config = dict(
    model='contrastive audio-text model',
    train_examples=39062,
    vocab_size=31,
    text_encoder_fused_qkv=False,
    text_encoder_inner_norm=False,
    init='trunc_normal_002',
    lr=0.01,
    orthogonalizer='newton_schulz_5',
    lr_schedule='linear',
)
Rows from block 5 of the audio encoder of a small contrastive audio-text model, named by matrix and row number. Rows with one number belong to one channel. Each number is 500 + 40 x the weight over its row's rms, rounded and kept within 0 to 999. All counts start at 0. Numbers have three digits each.
After each channel's rows are labels from the 100 clips, of 14976, where the channel reaches its highest value: "top examples" is what is common among them. Only what is clearly more common there than usual is listed. The data: simulated sounds of rotating machines with and without faults.
# convs1: grouped (8 groups) 3x3 conv (encoder.blocks.5.convs.1.weight, 64x8x3x3), inputs within the group 0-7, a 3x3 kernel for each
# convs2: expand pointwise conv (encoder.blocks.5.convs.2.weight, 64x64x1x1, transposed), outputs 0-63

convs1.17:569483509579396532525459557491550488458526450473468471461526483450513480477529427527520544453575422511469442498497470482509518554449507483500462439609447433507461522505525479486493506471443501493499485500485463519472
convs2.17:497489488564429551512468469522451413496541500498505493538509479502491561525514446523472546413504563458573473462528461462536464420509550487529498434459445531530566481482488455536537470438495511
top examples: state: faulty; rattle

convs1.45:463496467542415456507560598459483491506463482547536538487489502513497472540503499458524493483460444541502645508462505551528556424455476534502523490541487501450473520508471447558522469520407551499502521506492471467481
convs2.45:517492624486433509482534460481400428591542477494507525472490520512439448507473478515553517491484508470497506491507486466522494456500520488587450549428515519482457545471409504483472470507491514
top examples: reverberation; text has "room"; text has "reverberant"; speeding up

convs1.33:524553572550511527468459505420471480614525451529474445497459533496525478480519441558519449551489482562517551516507469497504515511537478523454479469499489482459414543509558535482534528437474568533566528504575503479478
convs2.33:566525558524493510518493472468478479458445535543464495546539531518498522553537449460525552499519494484558443443471509521576505442508524495525577443470460461476534539460491363559482507475489484
top examples: state: faulty; squeal; piston engine

convs1.26:509496536496502507439491497472566512456510492431529510427511481467544537493432530515564517503477510512467513595544518555419504518484497480507553550517523486537461473463580592489510618484428535510485452485493483499453
convs2.26:564504508462463521508533549523433492517529564492451415465479521526487514533455520477504474481523422532481498479483530469536496413445472542539492524532419545397475464461555479525499502507441434
top examples: imbalance; gearbox; turbine

convs1.44:500499528482473445522520497513560499529523504444504436505488450496469520567590581513535430549490511439514469498523560521470526474450437487465453521441556602585607518529505514506495463448506521506515479512507503484491
convs2.44:598483497554601497471521521481568510484498515422496542462506481498513521494548455531488470416452450521496571504449484451514515518497462495500477451454518460469428493518592523526533466459443485
top examples: reverberation; text has "room"; text has "reverberant"; compressor

convs1.63:527493517501502478492474525525399541505377608556356617477514515486470482532456506467505528503456534478506513513537504485475531482479530518498471470520460525459482516451518510465516503481502544523491504480479467539541
convs2.63:529474486518535458525495475477509524512477480481449533496656469530573499509515550551493560475583505508494522556497522533492384455498487527483441495529553500493519508541523520455492525542468562
top examples: reverberation; text has "room"; text has "reverberant"; speed: slow

convs1.8:534590559483445523411543502553464471535503505565451465456574547498495511452522544493466475482506491519509481559509502535477546471499495481477511456524526525498484476488477524454464495486476582517458587420532387490534
convs2.8:497492538496501528474474516528495495482521445450462453458516517455576420550421438482430568469490517432527541474483491468461504449565431486503508489512475485464431500524498409488519536558461547
top examples: state: faulty; rattle; turbine; gearbox

convs1.51:600510442551504567510489547540543527535444525498502502487516484446508476490525550517521521505505502444492465533476436473637473446492485537547479454523465538510503533549491509454464528452479607487471523551535489531449
convs2.51:495466489564467535508480523431482491442504525561504544479516469525440506488481470469468525494563514466536446542494467551556454432560448531524556562487562545427487534463583521501548550494450520
top examples: reverberation; text has "room"; text has "reverberant"; speed change: speeding up

convs1.9:389532565420465586439463522546476464509489469568512432517513485457468551481507536524485510547506449529502478498478532523446498522508481534487512493524482482505506508498493494520469543482447481492485482411607477497607
convs2.9:503497474492474565474549451533558513472497431455436476480539458522481524542428520538497577486559427494492517484457453457445482578631468537507518549482536519482521506515508512501513480472496549
top examples: state: faulty; rattle

convs1.28:474444471512527520473472555451508450505484464471528448457482459501466488511557545525590584447431474508502508523488524463478491457479506452493486444526499542498507452477453528512539622485476465508512459520481465586402
convs2.28:496516508539465414584471537456496561455493566540547477461442462485454484486506543489485482506429492492414503545455544447538551554495516509484478513482495499459424436524589489485480510550490534
top examples: gearbox

convs1.1:483549475500503514559455526513492460476494496567557606565456564483592471510528426519520520467458537487462487499449542487607490478527459439490483550478525485490441530503562574499566498496483494453503523522510500464477
convs2.1:508582527527513484580487534494500466434461468421433494438515484548492447515489472468435490480510514527524488420509518501435492475459465537437479469523434493511521613546551476549472477518495507
top examples: state: faulty; air leak; bearing knock

convs1.59:472514507495510530511505425565453463467498434460538437488509515479500458466477445575529516466465493491534553500454531483483452500539525485545516442449551514518668571511514497485527432508533483517504491534541471501450
convs2.59:487505486440482547491384454521446506499494634550496452453543524478488493477460522528510501460513529494486510427522588417526534518478523556519527558473509469546493522473496487447480544484481490
top examples: reverberation; text has "room"; text has "reverberant"; speed change: speeding up

convs1.22:548537532484511513480466484497489511461492447508529510474465526519503481526540465569524507391478411530518585500503505475508504465492530494480439470438549580530645525523503513497534466476453503559488561483532484439508
convs2.22:521456524437518536495435474551474581513493468504426518486466452529540462526515468432475481588552522488508499495543475523476520490527498611493502568524585515529470485429435471489497512549535499
top examples: state: faulty; rattle; bearing knock; text has "clipped"

convs1.36:449477475523491486486567569441472508472461540489533520521482473487493505520475504513503464482552501418485508576555481475574448450414440462545599488453447505537548451500505516463463500569505473522562514499445459534545
convs2.36:517475620507517525478489513422522450544471529563482493489506451509464487464468477537581505538555492496512454479507506461490454479495441534576395482476490532518552536459530481569552450518518483
top examples: reverberation; text has "room"; text has "reverberant"; gearbox

convs1.18:437453426538479508549506488518447484480526461491469471545533456469538434492484535453579438488560469429446494452494511501508520514541464646479479479405482461529505496475480512488505545517483516466480486432497506467477
convs2.18:433478455482503491501370546459517593502507464466573470445515504497484469506526500510549495618464494552498495467536505488513480457527473531540535480564492501473422507494439499466523537490533537
top examples: state: faulty; bearing knock; rattle

convs1.38:498511465473504501508521544479513481468468490452532469508503532451528536444471509578488478541473514520479464603418640496461593501460523550501493410533475444468509475472464519480448522543517494511468492470490549459536
convs2.38:485491580458473463470530503537432508450478520467515488548486532436587537506512493415503561528477396473538521459493465461510457544492448457520597497479440488534536508515492492488439527476469531
top examples: state: faulty; rattle; squeal; grinding

convs1.13:460478446506480473536501523503462491562511450489459487454488542471509518463526502521478536418491565499461525433464501528503491574478459465448572436497526475459553508511496501519534481534475391524492467513456608593464
convs2.13:515460474452587527488465448535571509504490443458518489567581466469480519563415513485440518523391481457488462490511471475469474572548471502484470573490492453479487485519489464485460493455495476
top examples: state: faulty; rattle

convs1.53:527458510475505451477459470468415493541433465636511484457480552531492435497504479458488477489474501479559540471580461423530478487454420520506517511450442482511481474503511476445476568506520430498508443518493504469472
convs2.53:492498458472597460518472427514469524545506495562526474484469498402449594515505450543581475490501489468539533507564493507496460494542536468513452506505434496482496433474506450431521498564467504
top examples: imbalance; clipping; text has "clipped"

convs1.24:489492520592394525588550526475468448475477498504508494466601502509471510549540533532479492457491486481508498542467437498511539409458503566505514528523506407508454442466501463534491507485455558499436524521508464474467
convs2.24:450508458533472384528553524489500501496436447497518511517551445494534557505503455467416579471510498481475523451501469536553549483538555554452480376506471503491511486529454481504481496532499514
top examples: state: faulty; grinding; air leak

convs1.49:484454473498455487553564513497475468536445505474575558492509455529542442473443508463502524453480467506541519407423417586499515530539533576525473469507508512485469482478519459501518524460484436461475551478455510588521
convs2.49:531490545532544512502482427537545505489521511512550456455521530559477449491545526484523496499556497473500550479486378503519533543553530536576499523457455483582522507401455551528542486453513531
top examples: speeding up; squeal; machine: piston engine

convs1.5:361523542452488519522545561519530451455461434576543505492475498511514489473454524465485469468524445464510471532491533476509496431479477475451519534539550503486527564544496519539549395458443506511456530535541516480523
convs2.5:497513534497363540494479569475474440510538496503514540501471503519449487514469477529478473499455446477552501511500570567550456504525412548479465519448497459455476501480445461509515560445453441
top examples: reverberation; text has "room"; text has "reverberant"; turbine

convs1.16:552546533498508539479505489479456449567475575564516469504475463511503551474477450444453443536458619530550497572550538466502458442456454433532496548532521573532569525518546526498475463506503497497470489483498503510533
convs2.16:559435457482499543577452451531554466470450513486457452480396461497565451581541470476513506507470484462489517452485428478507520481517507530512447514526542453464487468505479515484458487585552537
top examples: state: faulty; rattle

convs1.61:533498444481493479538520609471513479483564465497479515487567446485488472476556540475540481519500580466481516486498514530541474512406517452516489521478575491447538479582482512552504475449483524501462407490489547567577
convs2.61:501462471533477470514424482495518484468491466604493500505489429480475471556481483507498497470395502503517551472386466508522464451488510491483477519450561591466424490502539496503501424495456477
top examples: imbalance; turbine

convs1.14:620497421595458448501486478421539553458521543427493521547475498557479471566489411493492514500485512470554481556488517495454508446498506462475528530508490530479476494490502476513490448493539519500488549493455560451432
convs2.14:488508482546471447495502510518484615509474484469440510498488527531539527511530552523447568442438509519506539474458501451490512499592448507515472597463481476513497454533509441449506555549432556
top examples: state: faulty; rattle

convs1.23:457553459468514496421535545501509526551507477518510441484488455473473454500448486461503534570474465514479421497473486507506508543585497557520535599519498610600545472495485453486514484476542431483500478485467513544527
convs2.23:512512519461483479577449492494490503513479492499489416463558482481519472486495490533458473528495515461563498501547469446425489401523494533463424514480440475450519491489469445440473426575540418
top examples: state: faulty; bearing knock; conveyor